A small image diffusion model, trained from scratch: 12.1M parameters, batches of 128.
Rows from block 2, named by matrix and row number. Rows with one number belong to one channel. Each number is 128 + 32 x the weight over its row's rms, rounded and kept within 0 to 255. All counts start at 0. Numbers have three digits each. After the name is the row's rms in percent of the matrix's.
# convs0: first 3x3 conv (model.enc.1.0.convs.0.weight, 96x96x3x3, standardized in use), inputs 64-79, a 3x3 kernel for each
# convs1: second 3x3 conv (model.enc.1.0.convs.1.weight, 96x96x3x3, standardized in use, transposed), outputs 64-79, a 3x3 kernel for each
convs0.73 098:121123126065133134125149121153115150231209139162158122107097122055131122088107129160095103172136137146094115133129139176000171118107139117138130151123146147096135121115117137101110119117117127138121076216133107157129142130125103156143127100130122144117109145110124128119113134113106130146107118130138121142030070148107111129147130133127102101119128130110131127079151129116136128166139128157055109149126117105126128028103127110120126
convs0.74 112:146150132158102143160158157137138147145100140135192133165100145228094164172132133145105132107116130182182090124114118142142135142130142145138125141120167151101171113135127087117125121113120104093115103122135080130141132138141101137129118146099127128143112138120126150125146120125146186144089144128144134136145121144130123142093087109118196163122132112132141134136255124128111134122116124111117151097117117143144142105051118118075131
convs0.75 098:149104112067158126141124109125143137127161107126118123131144111130163147138087132123142208111137121051107174131100105098121126156241087126103153090089090140183158144143121132113135105170118114135183156149142142145149142104114066101093103160113122143126103099130105234076122103102132069148117076142111104094088107117114058132130131154099183083128142166149101131136255069139170091123146136139168113107062180109148152122042115124136126
convs0.76 095:134118118136157140110122112135107101150099117125126110138179175144215167098102105139170139172148155139126153127125120158121102136116105134142141102068088110098107123157128096111127129101126110080087165143143140143120135145136136087132135152122156102130139065121132109131144018111041141126053139110140137132132115117139164137130165147146232125126207090141117134108028141135082140135162133153218128148211096141197133119171093173141085
convs0.77 095:143142138160179151127127137130136124139170156134184160111129127174149168070057151160149143155163132117164144136128141112163119136141125124131136146148137138150116141117124066026108052000101106133120076054130154145115111116132116076108138125117127115130086102132128197119162144125145064080163084074118125127118164128124083135141113128126229115135135151148116129091177119096086105128127138130150107110113114096049074000023075000000125
convs0.78 102:123132117120075169122108137132155147133121178123138124092116078083200084114135111123122109106160075126160077133134136137115113134110145143146165122000000148109105141149104126136116098106087143152158109150192142147121105120113099116146102122111122150121136099158135147128125123121141091113109126151135142136110149141121133116132104139142137130138156137144170130148134140121136101127109114120130109110142117130101103094090130151087134
convs0.79 102:137162136150145124135152091080120116120148142101122132158161097166152121173155104155174182120148196102146184125119147182105103125105122100116097110125033066097091117088130103098119095107133124116098174159163171158161076117135105124106088145170097117159011053092021064108093141133082129135078127163117146145124141142105118109149157147163192116164152156104094166076117073045110088161184174121154125159160154149132118149109109175144133
convs0.80 103:159137163166117169147115144135092104147137146138145159135146110160253176119171127138150117186156113142131109134103144145100000123133130140124119136106096133144111128155147154145142142090120133141094128186154109161103121128129152077115142092129125143138117134130137124137140134126088104086111126112133115096126000086125134118125117120112141086137140101135146140135000116135118138139131142128051081131166105115153117099118132120109116
convs0.81 108:143173145102127171122086135131119091154030089143055123138136106131213149121096100122134125139144162062174149130126151135119116129089127121141120112126164124144133107120102083181139101110102140157135161156170140125159149137153128079116082212134129125106101100133081129090111122106158169129092145132133142131109118086128075095152128120124162069128182151122128122105158170121092150129146157092207108121126097150131152130148149126149153
convs0.82 104:160126129184130147119131143115103103101113089116117112185113173157092118121113129111111127131125159107126081127101132156071160131084124123135127106074177162060113114159127085033099132113099096086122132158113142146135133162119102060133146084141103131107000000029124156069121088125132157113094117132133120125150122163124131129095074089063018215131156122065053107118102065096066134128144108173220158145201149159151172108127157175147131
convs0.83 101:140115133192045155152146177158161137133000111145194138101131137168255170119112132204183157094149173123102153131127161130069158127101162125146133119107128100118123107094110116203102125147118118142133108092170146134152127134114098009127131098118144132131144156109137147134136134155102149132138150110134104152106000131110097102131174126135187167128129121131118130141069148127149115139110129127006153099181121119109100105129140109102123
convs0.84 105:147149073096114107078128104103106080158206094122150168120157120113158217169224157169152136213195091119105138128164133133135161122067063157151160165069115155098109138140143195164154170160156129072053109082121136147141156158130184171064141058118137170126128147115148092130128149151178144137124078123127144132130212143116076157149137145172102102105086064148132111120021114134095129185167170151100099123170116143169134154127131133122105
convs0.85 103:193032114175078123155084123093139120101141130148117164080117150185186236136145199112193103160211141172167164132099119169037092123095136123118149135155151120100140125160149143177133122147106115110098139120131153118128075119125065008126153154156123128118140085138148164128197150126145054101175133108158138135138076155148147137116086087147051104151123143163142137157152124135140121130049103095080111109107134130129115146125100165151101
convs0.86 101:140101114099113142124109153142132146121041111108135093182182191099210047132153129108072179116084143064086138130130131138087125138105123129113149102197091110102142129155119122228159126102122133138151116144147088095115159167157091000121107105131141160144151108144124118119092110119126178129130116131138105112130091071128149148126113164104251046132123149138138135116122134136140132116104115114146128091103135144150139154189164124142135
convs0.87 103:114136118095070142112089117120108146126140138127146116108127109142255189154194159140141172129247124145111122143141123163127135145132132123138151136134087115119144125135132130133111129186132116072084173087126141081130151147134156194137080196131133123142145104134129129147140113120098087125137144123143157131161070122124135122143148160157158109164135127117154132116002117127121121133151137118046122109171151157191145147171156150105155
convs0.88 093:131142139113170141120112119129121138129123152142112166120122115150131160128051096189176150230201190181177169149135130144136151109151147146140134116148136129145149148166153140213147127175135108097087111122129071042066115126128095106131150163097140115141123099121124093097145127123115058110115009103141128132121161161113124132142132132122115197122071129119119115088004071137128146174160136142164117143190151137132122152147133170169087
convs0.89 100:135115145092100133128121146127124117216183128132123152123177141130125142141143142146143132150181194115097099127107137144000000141009002128119116146074121144064114139109138145165142154130145141184131119141163133132111139153117132144159100105080122100121162132149145156145114134139075156140137078109129116133092086074132105144146129119170116114107116104150115145101104083131118155147146115133022035113099155121158132124137164124099145
convs0.90 107:130136129150059134145167133140143116135155136118201096095126117115082092105174207139146133136181163147144116119129117143193130123155147117119135148144120133144111138118125160139101126091142109138141084091141086156108124118133153122136138064161135133120107077112112117130124125140132176150153147121113125109124085020116087114118132117141167099145136125132133151128125132123152131141150155149166105147068160126142134138180119121101130
convs0.91 090:115139095103117042150149079099133114134213161107124087159149148177136210100096134126140150171177218149122184129131139121156131112147146101130107065131163114142161124187096149199106130175102132116120119096126117052105128126067122104118086082068155136143137098088130148117164106111114059090137082108133106117136126120141148118134179090139142109116079112139113135115100112130164140130161115115161128124166160156138105181132113129102099
convs0.92 108:131134158130082157143151140149126147139149149156135114105132100145173150138156114145155178137140112138152152114120110119102169124145118114121131123153129115139133066050015163241126125138113137193130124068126118127117119103121108141136132144143113201120152000139118110112149215098155090130108118111123125136124197133123121133154133216135164100129139095141229167141205147131132124114107169123117067109136124060028079127110082115131097
convs0.93 090:095115126083092111087101118085107109132123151131103127124159097175197135184197139196206141208251195184189156133132133102097139114090164110130105118164143087125148150149171140142155123138136102092051128117079112127087107083087074088146060051116150110156144114138139095120110111095102098107111124114148144165157139157150146151127114099130143119112107086087076140106067126118120122152176139126147131107138135150142119153149110125137105
convs0.94 099:117113145079161107153111122112114130149058137154093110118189110109149141125151134133179152135158114081140081130165132140049142144138124145121109114102136084126126104084107142142122127126128167178154145143131130161141175147098127130131095099137117133123112000112136086145090131147067107145118093169119119121137102101140151134126119055153109132116147128123065132146046115123114118121139109104139179123101165132154143149199174135162155
convs1.73 097:128120034127157000145108095154131114168099060127128109128130190149118195162134161130121105138124160142154139096104135078018204134151139133130115155153155110127100129108101156180064134169114121146131107082134128105137119162121100099019117135135131119140142111112115131122120143136123165123123136123146112092136080000143147146131132102130145152112113098123128125138130129125130132107131102132000061128139141148133142133165110111123135
convs1.74 112:161176151149164108140142134138140128141110135137134125138145110142075114125133120141168163144097168138157157121161121106114136134132131130140118138134126134120131147152139160139124135116126130070115113012123123112122125100094124000110134124126104040096097108108136106128163117132093000075128123145131106104119124118118115109099101137065098148119113113151114160130000086150133145123090158110061116136112126172156124115160113166157169
convs1.75 106:120144058156112136166131118111091104181027150142158128163105149173101171165140094113188160060142137081113120134128146092155161149145144127090127129108129130164147152124162138145135135130119125148074106092152088112119136092139168063142114140132149074091134136119106147111134142128131130137118166140135059112153083117129122138114115122093129214114125116148117132157074109148145130119135116119110154163127120168132145108150176110163154
convs1.76 099:104087119097113107129155104148123122138164117129146125139145180096126109137118132120095078114049089148110099174182134129185162105161185089126121085122135121115121178131119143116151139146136098109075146121097139090148124160154090158093125147120111131114116104111152163118140207093131193091148147110129134087136159148130123153096151142115196124119178124171201131169249180116145121114126148120173106184182109192166173130030104174129170
convs1.77 103:127147154130109074132103134119139121102142130115100118103087122093108095132120137104151108116114114120106115136255120108152073123119121122124127119122134123139135125123157120096132125120141136136131113163143123105137143127096138080132148119143136143144127083061120143115126089098127060080121124130130106140117130166096104109138000033127166076134127137136122150138141121148146171128183157101222108140122146164147175171133163118136150
convs1.78 104:123105116122095127167127119123113135103084141138099112109071144059155164125128150129119125186123188163099130153146159127163126130144107117124137000000105143173148145124170166036160164085144125153094074183116104120084097145160119098181127126095079101102108108123094081120134175143199168096163155131099080104106095117100088108121107126068101125099102123134142145113175136127162115135114118136175091120133094128133169127054181194173190
convs1.79 085:108160138102119143126084141153152187174082100156110157072143174099142167117066150111149100147159127086118074098131099061156062100104095100150182155132164165151134095138142138179173167172126135133107151142110168122109123164189164136139142183171139113146182148153167123155121171136127178135108134135151134159144081123096129149054156137109203161117144150158185143127148122099113116150198248130101149127140171192173158170093107101078080
convs1.80 107:149125147170039141127065163083113126148146129142171130135160104126147123141146184136148150129159140088125140136175126107252147109144103105124089114154134141110119107161130123155107123149133126099122115092132152129157126139106134050132116110125111089113098139108124149121129151137144169133140143129132132118073000109109084114140125146134163120111158139138147126144149150154162138086107135098084163148107140134125156177093119123100145
convs1.81 092:190127082175202073130115132109103137139077133142118134131084086125108167123154095106255129113143174072128134090132125112133090129103131160128135118118105121117135136155116125175142121166087122123157134139133138104096144226137122035144141123127151115116144182040116131124118130115140149136131133135120148155177251138149111124061148130107114122117105133140141139162169135113109121138128142145207101137135116140201145126078123133131118
convs1.82 108:111135119118119137140123123100135116113166128152134147131165148113186137105138102137118116154119146097133126098134129111057073112136109123125141142096138152145130133080115117142071134086099134123096132089129118099139141080124123106127142100130093148128116019069126184165131109112121096112126145162119124120118126125145134140150176116164239147138171150137139145113140108114134105089092113159063102154128115114100167107126097104091121
convs1.83 091:139125150113187110124156144121117133134025096139149151154186114220091091187154148099082141155203124141123119135113103159109145149145124137120121143159096142134127130104126164187119164118115176179116148135102136151145149096126131000067117158142111119130084141096105123135148157125131155111094109135113118121078163142161089139112143152114189163137124152107122131157106111121127134123107084127093098130145124150151148126193090150185170
convs1.84 093:170201157176134114149166151150147157139037107156171103143169158136077108095137102176088145130167183136089117096122134072154119101135102142135143156168126152141107100125145122052135118132153157096137131096087113113113144115162134224143130118111121114155162095103158113146131115123144155097134121125163175158122072150112127149144197132104132125103104094138123141151110139169167128143170151128172107135142106132118105131084061101170113
convs1.85 105:141160111135073151150115135141151150134115142123074121129166181119154151117121117147141122150120135112151154136162123129213144107132097118118136115124163126133096126122158130142182132165150133121132123065071123088128135139110125061114128058086156168169125140168103126116148114119103049114119065071136115163157122157122120154134139132116128152144142161115094109094075101106113121161169152148181132148170113133139132164138152148166145
convs1.86 115:146156140140193145141152138139139128149176094120136102147165156093094151102101112125132175112170161111079138129132142171121124104109118149102137147102173118127132116123100096100085093092113109120160101099164120131157151213131164255148148159125115160139135221127079109142115124147081112145116136159130132110133129144159162145118087156090082094153110126120132127130172120116146113150135120211146151155182122076126153088169149082121142
convs1.87 098:154086134086116096120122142139045141178076120130133126074141103042123087103102117103112138103152164102124133139173154151148121133101104148152105101163131127127131109148100162172143145162138134177156129097086124133140134131143150150125150111128114150133106190133117122124109105090118148113105131123125125110181060119109138133142160124144168118131109134115147122141137117121142120128098130111186163162154128137095134087100120068125104
convs1.88 102:112178104129156100142132111093129140098127133102112105183174168086134150104099123108135105144085113098118131122029129119118161141160126106141121130171152129134154105171114087147125134141108157056127134057123153140137114092077117077125120113122099059135150218152138115142155110120145126107124092115152134119110186133117096116187255154110142137130087127121139132085073132134156130119008064107050085127099092139111099153099098116132128
convs1.89 104:170065081192000170172096114144139108174157047149108115094193121141194136124071113110186191132165166090154121098109173044089151155153140130167137173167157126130121135111087092105035093117078125145144122106093107070116154108165155127138134112101101159140135177121124124146129136154121117153116116140153167142112125104114118152132113108050153121141167137144153137132126139148134119141154124105000154143093129133123123118125082118141140
convs1.90 091:130174194134022180152167134127051094136000092119103120096105088122181122099128126116055136160086194102113138149086154180074132125135125139127116124085089130117131164151157115115174117104115138151143127154148139172157128219093126032091145147127114110133132117125132143121152142131109172128142126130141103115072054151129142117108081119071129112116121132126136130155146117134131128118139115159036125135110121112135105034211111118096134
convs1.91 095:112166109157145168150127126109088119070063157180153163168175190146068161138116163121091085139118102116107114168153201105114086120121095127156136141168174122121134084195126136230162117174142117110155101094221126101205238161130137122146162164137101139138105182113085109084106116121118134130120157144178115126165102129191116132107109073130155088122160127137128119139126145130104110200111153194092153194158149139101138162110146131084152
convs1.92 096:128108127146090137138154129122133138117098140149083134116145151133142135177039150111146123216215101136099119113135108142111166203225126136115140103130138143105160122127137155130155142177135126078092133119119148096111130131144124140161142143159113143101100000125128166106148144121142049124121099098113137152117135162106075120106141170109214101200109116127132149113108106146119139146124160130205160124103126132136115197255173150137128
convs1.93 077:107178160136223157087150110096126127065102120113107116177123179180117133147072125153075047124096053158117122160201151143174136104114099143149136121144128128099124164148221117114195137119159164134094199139106168113147097097138084119124118135181170176183076120152081116147180154143167153125138148143146099131069041114131087113131099109165133142150131148138133128153137136095097122146130170091098112101081121178137085134122091167130113
convs1.94 136:152118136133112135170160166107131100107196124112125103157159157136175190133139145090185145103216195081150132130161157117131144148143150118145150114153169150166137126141099158163088143118074116151168083166171078091127121157131116143127116102101133181154150203150124149152116143175102146209121148177133111122128130120142160135140130145088083123119109112129126123133131135133131124119115066113177106153148141060127141069149166091141145